{
  "model": "sound classifier",
  "dataset": "synthesised sound scenes: up to three everyday sounds over a background",
  "train_examples": 26041,
  "time_shift_ms": 100,
  "n_mels": 40,
  "hop_length": 160,
  "input": "log_mel",
  "spec_augment": false,
  "win_length": 400,
  "targets": ["background", "first sound", "number of sounds"],
  "num_classes": [15, 38, 3],
  "arch": "crnn",
  "norm": "batchnorm",
  "activation": "relu",
  "depths": [1, 1, 2, 1],
  "kernel_size": 3,
  "stem": "single",
  "widths": [96, 112, 144, 176],
  "rnn_width": 128,
  "rnn": "gru",
  "bidirectional": false,
  "rnn_residual": true,
  "rnn_layers": 6,
  "loss": "cross_entropy",
  "optimizer": "adamw",
  "lr": 0.0015,
  "beta1": 0.85,
  "beta2": 0.98,
  "eps": 1e-10,
  "grad_clip": 1.0,
  "steps": 5600,
  "batch_size": 64,
  "epochs": 13.8,
  "lr_schedule": "wsd_sqrt",
  "decay_fraction": 0.2,
  "final_lr_fraction": 0.05,
  "warmup_steps": 280,
  "weight_decay": 0.1
}
Rows from block 4 of a small sound classifier, named by matrix and row number. Each number is 500 + 40 x the weight over its row's rms, rounded and kept within 0 to 999. All counts start at 0. Numbers have three digits each.
After each channel's rows are labels from the 100 clips, of 14976, where the channel reaches its highest value: "strongest on" is what is common among them; "peak on" is the class under the peak. Only what is clearly more common there than usual is listed. The data: synthesised sound scenes: up to three everyday sounds over a background.
# conv: width-3 conv, stride 2 (model.blocks.4.conv.weight, 176x144x3, each kernel summed), inputs 72-143

conv.139:517488531508530497554507464518527506585520496567579559423534502523485501471495520581563535539484484464520596538480460514514524511547495461501497527439586488511527494530479439438547512479514495509505555634522558491514
strongest on: whoosh; background: none; first sound: whoosh
peak on: whoosh

conv.161:377524453455537528509492568542486481506469506414507486479527491468409546497482440560522522526495556519525519553490485472505528526542435498514533470507482548438532556433429426502443493464541513488526428502499423448516
strongest on: howling; background: none; first sound: howling; car horn
peak on: howling

conv.102:543454477510514552558494496476500494558471530575532558530552478490515500514466550531518484530541555518527546451509544449545518528497595527498524561487605497545457495521556473496487550505524515500459589509471519526517
strongest on: coughing; background: none; first sound: coughing
peak on: coughing

conv.88:535452513508465525443456510388535475516472480505452532479502468469521506471493478496500512495439458513473482485523491431378450425394476485501507528467505487404475535465532468478546466486537486493424481509541469474500
strongest on: whoosh; first sound: whoosh; muffled (low-pass)
peak on: whoosh

conv.149:482509489500494508513489585517494536540522465556475524553602501467468571511471497509504502555541546532532530491486510501475530526461551515445555512537494450485559529538468526573508493570526504491471459479508524387543
strongest on: background: none; doorbell; first sound: doorbell; beeping
peak on: doorbell

conv.55:530543545511509577512513519528526492491469542584499499382520526507426508490521427519464492548434523569424477530542489490487517477510464501490526470486516551529503511498443523479482487521485479538563493504514575396441
strongest on: background: none; drum roll; first sound: drum roll
peak on: drum roll

conv.156:487410497503522543474536504493479607461555509450512513562549462471598495468467526442497487556555487499559526439504478468461546530524560513460528443487450428441414489527490468564527506536506624484510485481519457483428
strongest on: background: none; hammering; first sound: hammering
peak on: hammering

conv.36:471506470540508532506531556540530506514507473485468530394592502486518597466472543519483532602506533570489459520515499493493543528436501484483545550495500499476528542505410505528516481542564473521576467479554490424440
strongest on: background: none; doorbell; howling; first sound: doorbell
peak on: doorbell; howling

conv.34:541531547516511549542527473506499516484477532497522462411509543549473526495540416476516572497460512516447453521507523501571518538454530500529537500521501539563504471479481497539515539532378484535538482443560487429486
strongest on: whoosh; background: none; first sound: whoosh
peak on: whoosh

conv.131:484459492482480492540485501545503529550578392518529522529482460502461527506437522548568476498488523479560534577454487482443521484525477478438471516471484460479501498453477411472472517498470498411514547601519448506486
strongest on: background: none; hammering; meowing
peak on: hammering

conv.160:535531530500477512518453538478460528498538538547498491540560500492493449503502514570576472509507467498470562462513505476534497514526536622471439507513523458546413553536527499529451516497560506631489475574514491488488
strongest on: church bell; background: none; first sound: church bell
peak on: church bell

conv.27:417518443494415456519516490506537500500492467468485459497512510498484546479517524653484525537473532475508569558439477442496498524575455467484543480450558555509526447481533475460457461422486542455560467510438498477505
strongest on: howling; background: none; first sound: howling; laser zap
peak on: howling

conv.93:501520511451493483496446537513535528502528506563537534403476537513456510478534473595566509547463502545459564505541481458499522498539401490448471492526458521501520527527478457505492504514528530531615496657525561421521
strongest on: howling; background: none; first sound: howling
peak on: howling

conv.117:449543544503437528502484596432391504417507517466547513495512465499517519527496504550526592497496495475553497557517487418462465513469415508561510533465456525394432535460498539460471467486551455560513492534508458504536
strongest on: church bell; background: none; first sound: church bell
peak on: church bell

conv.70:601515489523452528495442540493434480545566538500495447574590478515491523527536525526470524471531449525498446491422519425518418513506465468513483572529480405503525543513519556534458493541477496412486508479427538478501
strongest on: background: none; doorbell; beeping; first sound: doorbell
peak on: doorbell

conv.154:455451454487465435498531499456539373488490484460533512391461479564434534472497476615543499525465536456494548517491491468523500553505475474461543462459475545518510464425479519500501477435507421521568420483498560495540
strongest on: howling; background: none; first sound: howling
peak on: howling

conv.20:531468579470441475449502453531527478498537550507427487555477500490511562473558512490428498520530557567522466380550496472500504488476445498499524507529449514507505487482497554478545506496476561453536556512551555544503
strongest on: background: none; doorbell; first sound: doorbell
peak on: doorbell